Rows from block 7 of a small image embedding model, named by matrix and row number. Rows with one number belong to one channel. Each number is 50 + 15 x the weight over its row's rms, rounded and kept within 0 to 99. All counts start at 0.
After each channel's rows are labels from the 100 images, of 14976, where the channel reaches its highest value: "strongest on" is what is common among them. Only what is clearly more common there than usual is listed. The data: dead-leaves pictures: piles of overlapping shapes. In brackets: how many of the 100.
# convs0: expand 5x5 conv (model.blocks.7.convs.0.weight, 192x64x5x5, each kernel summed), inputs 0-63
# convs1: project pointwise conv (model.blocks.7.convs.1.weight, 64x192x1x1, transposed), outputs 0-63

convs0.114:60 52 47 44 48 42 49 41 61 09 50 68 54 54 58 22 71 57 34 34 42 51 75 63 46 35 45 53 65 80 37 43 66 50 42 26 64 69 57 42 50 57 52 43 58 46 18 40 53 60 57 63 65 26 72 23 36 91 34 57 53 43 37 53
convs1.114:57 79 38 44 59 38 55 52 45 48 47 54 41 58 49 18 59 48 71 61 51 50 62 60 73 00 37 54 67 56 47 38 67 35 49 83 74 35 61 40 57 53 28 16 69 57 65 60 49 61 51 35 49 50 47 51 26 59 48 66 39 52 33 37
strongest on: large pieces (78)

convs0.36:39 33 52 63 44 50 79 28 57 61 50 62 32 62 31 72 54 34 58 28 28 30 47 11 46 59 60 72 77 66 20 37 55 39 50 64 57 50 43 46 65 67 60 48 47 67 49 39 56 32 57 48 71 47 61 30 57 47 39 40 26 25 69 57
convs1.36:39 72 50 28 68 73 18 22 64 01 55 36 26 43 62 55 35 65 53 46 55 42 48 44 45 60 43 77 53 45 44 60 50 68 61 59 74 39 68 45 40 59 34 29 82 31 53 44 56 53 52 51 54 49 41 63 60 40 61 60 57 53 26 60
strongest on: cross (44)

convs0.180:46 61 66 54 54 41 37 76 65 65 57 56 24 84 29 45 58 45 48 78 52 67 38 44 31 53 63 57 75 67 49 38 65 34 46 44 86 48 41 44 59 80 59 49 43 37 42 54 26 52 50 54 45 26 41 24 79 61 52 40 21 40 51 60
convs1.180:65 63 54 27 68 53 68 40 47 59 29 59 64 35 62 50 53 30 60 53 38 46 47 40 63 48 54 30 18 58 36 53 30 37 86 55 45 47 75 49 73 60 58 56 60 17 72 68 66 41 50 46 52 73 51 77 38 41 75 61 43 63 62 73
strongest on: star (45)

convs0.39:79 41 67 25 44 36 45 60 68 35 28 64 69 51 51 42 62 32 40 43 33 79 40 64 50 59 52 64 47 39 38 35 70 50 39 44 41 76 46 53 60 49 70 50 86 55 35 57 41 56 29 79 45 78 41 47 68 39 62 48 43 18 59 67
convs1.39:32 47 31 34 34 30 42 48 51 40 53 56 42 53 59 51 20 54 67 38 56 24 52 18 66 45 74 35 44 39 54 71 34 40 82 40 30 55 69 46 79 62 47 28 36 51 53 34 70 52 60 56 36 44 21 46 37 72 53 58 57 57 51 19
strongest on: ellipse (26)

convs0.56:53 55 43 43 58 53 29 62 54 48 64 59 49 57 62 41 62 83 51 84 67 81 41 53 45 28 39 52 70 59 41 56 51 78 62 65 23 47 54 41 55 55 57 74 58 76 83 60 39 61 47 38 52 90 68 45 41 48 23 59 52 51 32 56
convs1.56:50 68 54 47 35 42 61 42 42 40 75 57 35 80 63 48 54 54 59 42 42 31 44 42 55 60 59 59 58 66 51 62 33 51 09 78 64 63 65 66 35 63 93 67 59 43 36 65 36 42 38 64 33 27 72 57 44 39 64 54 40 54 43 21
strongest on: flower (33); frame (29)

convs0.45:40 36 76 50 49 51 29 52 49 51 78 26 66 61 33 59 45 72 30 56 60 41 48 43 38 57 34 41 49 54 46 39 47 72 79 49 62 67 57 24 64 81 60 51 54 41 63 60 44 69 38 45 35 56 46 54 23 62 25 37 59 95 58 62
convs1.45:46 68 25 68 25 55 42 79 38 40 46 69 33 37 30 07 44 24 47 50 55 47 59 64 68 32 41 61 51 51 42 55 30 59 38 78 73 55 46 16 54 45 45 52 41 43 53 56 50 37 66 44 39 50 78 18 37 53 50 64 51 47 45 42
strongest on: cross (28)

convs0.166:63 39 55 70 49 50 21 65 40 55 50 50 23 56 70 42 53 57 83 56 58 09 58 70 32 40 38 72 27 60 79 48 25 57 33 38 36 52 49 53 52 65 60 37 39 44 32 60 33 52 25 50 39 56 48 32 49 34 32 51 44 76 57 63
convs1.166:23 50 62 67 49 69 62 64 58 43 48 72 52 57 57 34 76 59 36 65 55 65 24 52 62 74 43 52 66 85 41 49 58 49 64 51 45 41 39 53 44 45 41 55 73 38 58 49 64 03 62 61 50 46 44 62 74 81 34 21 50 46 39 61
strongest on: large pieces (69); ring (33)

convs0.6:29 43 55 48 58 46 53 38 33 53 72 55 41 68 22 64 52 35 49 31 40 70 41 31 57 63 37 30 56 31 60 49 55 57 26 59 66 49 18 85 40 25 77 75 77 54 65 34 42 63 48 28 67 46 40 63 46 38 50 41 71 40 51 45
convs1.6:51 31 44 55 38 47 34 69 68 42 35 36 58 47 61 75 36 64 16 33 31 41 53 38 55 61 75 70 79 68 46 59 62 71 51 50 56 40 65 12 31 56 47 42 38 59 41 58 67 45 64 42 53 88 44 36 46 55 24 56 49 38 41 31
strongest on: flower (80)

convs0.28:57 34 13 31 55 58 32 40 31 48 71 60 54 79 57 56 55 49 31 49 42 30 57 79 41 52 29 28 44 37 45 52 52 39 25 38 19 58 68 75 29 44 65 63 74 48 41 40 35 20 43 56 56 36 56 40 51 62 26 58 42 49 52 39
convs1.28:43 64 99 41 34 47 52 54 56 67 72 51 68 43 54 52 64 48 47 58 32 71 78 58 41 63 53 39 51 67 62 54 45 73 52 52 55 41 20 35 81 45 63 50 41 54 64 74 39 71 42 44 23 49 70 56 36 31 51 59 45 60 78 60
strongest on: flower (59); star (41)

convs0.98:70 63 50 52 22 58 30 48 52 48 45 52 49 35 80 61 79 57 63 61 59 17 67 81 56 53 77 34 66 59 59 37 76 44 65 58 56 71 46 68 75 58 47 34 72 48 35 44 52 38 55 58 41 49 45 57 66 60 58 66 42 59 80 69
convs1.98:42 30 42 71 28 45 36 55 21 46 58 40 55 45 22 28 60 70 28 54 46 46 40 49 09 47 65 35 32 46 36 69 51 56 59 57 39 58 48 54 67 65 46 74 58 46 47 16 47 44 29 45 61 28 63 32 16 44 65 59 32 54 49 45
strongest on: large pieces (74); gear (60); ring (35)

convs0.43:42 57 43 67 34 59 47 43 59 44 75 36 56 70 28 57 62 70 53 33 60 56 32 46 63 65 55 60 57 48 40 38 63 48 47 74 22 27 42 53 57 38 49 66 54 56 35 62 72 29 70 30 73 62 44 21 56 51 58 20 54 93 57 69
convs1.43:50 30 63 43 39 40 55 55 27 36 65 51 11 36 47 54 56 40 36 59 34 63 56 52 37 24 31 49 52 57 51 41 68 66 25 23 61 65 43 43 43 51 34 40 33 67 79 58 43 54 40 41 21 44 26 76 35 56 35 66 59 15 56 50
strongest on: cross (40)

convs0.124:49 35 34 51 58 37 74 32 47 22 43 45 46 50 37 42 37 42 48 31 38 53 43 44 59 61 50 48 24 50 22 34 55 37 00 30 36 47 42 80 39 78 52 68 39 47 52 30 33 63 54 34 37 42 66 61 39 54 46 69 62 65 40 71
convs1.124:42 48 53 28 33 58 41 50 65 75 73 42 45 34 81 61 46 42 28 51 40 37 81 52 41 42 73 44 85 31 51 67 60 47 56 51 46 34 51 46 89 47 69 63 44 59 62 51 62 55 37 59 45 71 58 39 59 36 23 45 47 81 66 66
strongest on: star (85)

convs0.41:45 41 44 41 43 58 47 77 63 63 34 55 49 33 52 34 66 35 46 32 63 73 69 44 28 55 56 53 74 58 37 46 41 44 34 61 38 48 16 70 42 18 61 41 55 54 40 38 39 51 12 57 36 73 49 42 84 58 50 53 57 37 84 60
convs1.41:42 64 57 44 47 65 66 62 52 59 84 64 63 56 33 50 33 50 27 85 48 42 65 58 69 61 53 53 36 33 75 56 41 70 50 44 39 70 73 49 51 44 58 28 21 56 42 43 31 49 74 31 63 40 56 48 44 16 36 44 56 29 22 48
strongest on: flower (89)

convs0.151:53 58 60 61 46 48 73 60 67 75 64 58 53 72 69 40 44 52 37 58 63 51 61 58 42 65 37 48 49 32 42 78 61 64 07 36 79 82 47 52 50 51 44 31 54 26 52 45 50 49 22 58 48 29 37 60 26 32 32 55 72 45 56 27
convs1.151:52 77 74 58 73 31 41 34 46 32 43 58 65 43 54 25 72 27 40 34 53 32 55 37 66 45 66 36 42 59 61 39 56 34 77 56 39 55 43 34 71 29 67 43 36 65 73 63 63 47 59 40 38 64 78 46 52 61 40 77 27 51 70 64
strongest on: star (28)

convs0.51:50 43 42 48 57 61 31 75 29 62 49 58 76 53 67 37 64 37 72 33 34 41 55 67 32 42 41 48 31 70 62 58 65 41 36 52 59 81 22 52 64 30 78 50 37 63 45 50 59 83 21 75 50 56 41 32 43 56 46 55 47 37 73 61
convs1.51:57 20 61 67 43 55 52 43 67 50 96 55 53 44 56 49 59 69 75 28 65 37 62 33 43 63 27 55 48 59 53 45 46 40 38 60 59 36 41 53 05 40 48 57 26 32 35 49 37 42 59 59 60 49 67 28 48 35 47 76 56 74 41 65
strongest on: large pieces (82)

convs0.142:39 46 38 31 40 26 33 73 62 71 60 68 62 48 61 55 73 69 55 41 57 19 69 39 34 43 42 32 44 69 61 40 45 70 61 42 36 60 44 51 63 57 69 61 25 39 58 51 24 27 61 57 86 39 58 33 40 42 39 73 38 31 37 47
convs1.142:64 48 61 22 28 43 59 49 64 46 49 33 79 55 67 46 38 50 62 50 19 63 76 46 41 53 76 57 28 42 35 70 72 40 55 49 48 40 39 57 64 72 48 38 51 73 33 60 44 50 25 35 24 43 55 57 40 43 64 46 67 70 18 27
strongest on: flower (75)

convs0.21:43 54 62 57 63 67 83 37 27 69 88 53 57 63 41 80 36 42 55 21 45 55 52 58 56 43 48 41 54 81 38 49 40 66 46 38 65 34 54 80 53 62 36 57 62 41 43 32 35 36 42 76 46 49 67 43 43 40 47 60 22 30 66 35
convs1.21:42 78 44 45 27 35 51 49 59 62 14 62 25 24 64 17 51 48 48 42 68 17 56 73 62 47 46 60 49 34 45 40 51 53 35 46 70 84 41 48 46 64 48 51 52 34 26 61 62 46 57 32 68 43 35 47 31 63 45 28 44 28 46 59
strongest on: cross (46)

convs0.163:40 62 48 50 49 61 54 58 67 52 53 47 44 91 54 41 43 23 30 49 48 37 54 36 53 65 40 49 52 31 53 70 50 85 48 23 84 41 36 43 56 49 21 40 21 68 38 62 61 45 33 70 72 50 21 63 35 48 43 59 57 71 41 51
convs1.163:67 56 64 52 45 37 58 23 33 50 55 78 30 20 41 59 51 41 56 31 53 57 70 58 82 31 50 72 56 67 45 62 61 53 22 60 13 48 71 44 39 20 61 64 60 28 56 59 65 43 48 45 34 39 27 37 47 42 47 68 39 55 39 53
strongest on: star (63)

convs0.24:30 61 67 44 60 54 70 45 50 70 53 55 57 55 64 76 65 65 67 35 52 34 37 39 34 43 21 66 70 81 17 17 59 56 69 59 45 36 57 38 54 69 51 62 37 47 20 37 37 44 38 55 62 37 65 42 52 69 63 32 36 38 47 69
convs1.24:58 33 43 38 34 36 61 73 53 27 53 71 39 47 34 40 43 43 63 39 37 59 54 74 50 07 63 80 40 61 71 38 59 51 50 63 81 62 57 44 53 73 28 41 56 31 55 49 49 40 38 61 36 51 26 48 77 67 30 68 38 48 62 40
strongest on: cross (33)

convs0.18:55 48 40 32 17 35 28 50 48 92 38 35 56 52 28 62 58 46 35 66 45 32 73 47 39 69 27 27 73 36 47 53 57 63 57 36 59 56 37 57 55 51 88 70 63 70 56 65 69 52 43 54 52 41 65 72 46 65 64 45 44 53 65 44
convs1.18:56 29 13 42 37 77 47 57 56 23 71 55 72 58 64 74 41 51 52 55 54 67 74 58 28 39 43 45 43 67 43 36 68 45 49 55 41 34 81 48 49 43 65 53 49 38 26 43 46 31 21 44 42 58 54 40 35 18 39 50 82 50 46 60
strongest on: flower (97)

convs0.188:49 53 65 35 59 34 59 56 31 53 50 64 52 71 49 48 67 69 28 54 46 31 57 82 54 33 64 55 61 66 57 56 61 27 17 47 76 68 48 72 84 78 53 47 43 34 65 53 30 70 53 44 53 53 43 31 40 80 43 52 72 36 37 57
convs1.188:54 61 52 63 51 60 59 64 63 37 25 39 47 39 40 67 54 44 74 79 33 39 62 33 44 44 35 31 06 65 46 40 36 49 82 66 51 37 52 29 79 52 43 45 47 36 51 48 51 64 34 22 35 37 68 57 24 38 72 45 44 39 61 50
strongest on: star (39); flower (30)

convs0.83:52 45 45 68 55 61 58 46 61 43 70 61 34 68 31 76 35 49 60 13 75 66 41 44 74 62 42 55 65 53 39 61 33 63 44 40 60 46 31 30 62 76 49 50 88 78 33 62 44 31 50 49 37 76 47 44 61 39 63 30 59 51 50 71
convs1.83:62 90 62 35 46 36 30 62 51 43 32 44 37 51 76 49 34 52 54 61 59 54 50 47 24 79 47 75 49 35 60 24 28 39 64 32 59 71 58 32 43 54 29 27 38 78 39 43 58 39 64 69 52 55 19 53 34 53 51 36 59 40 42 47
strongest on: star (32)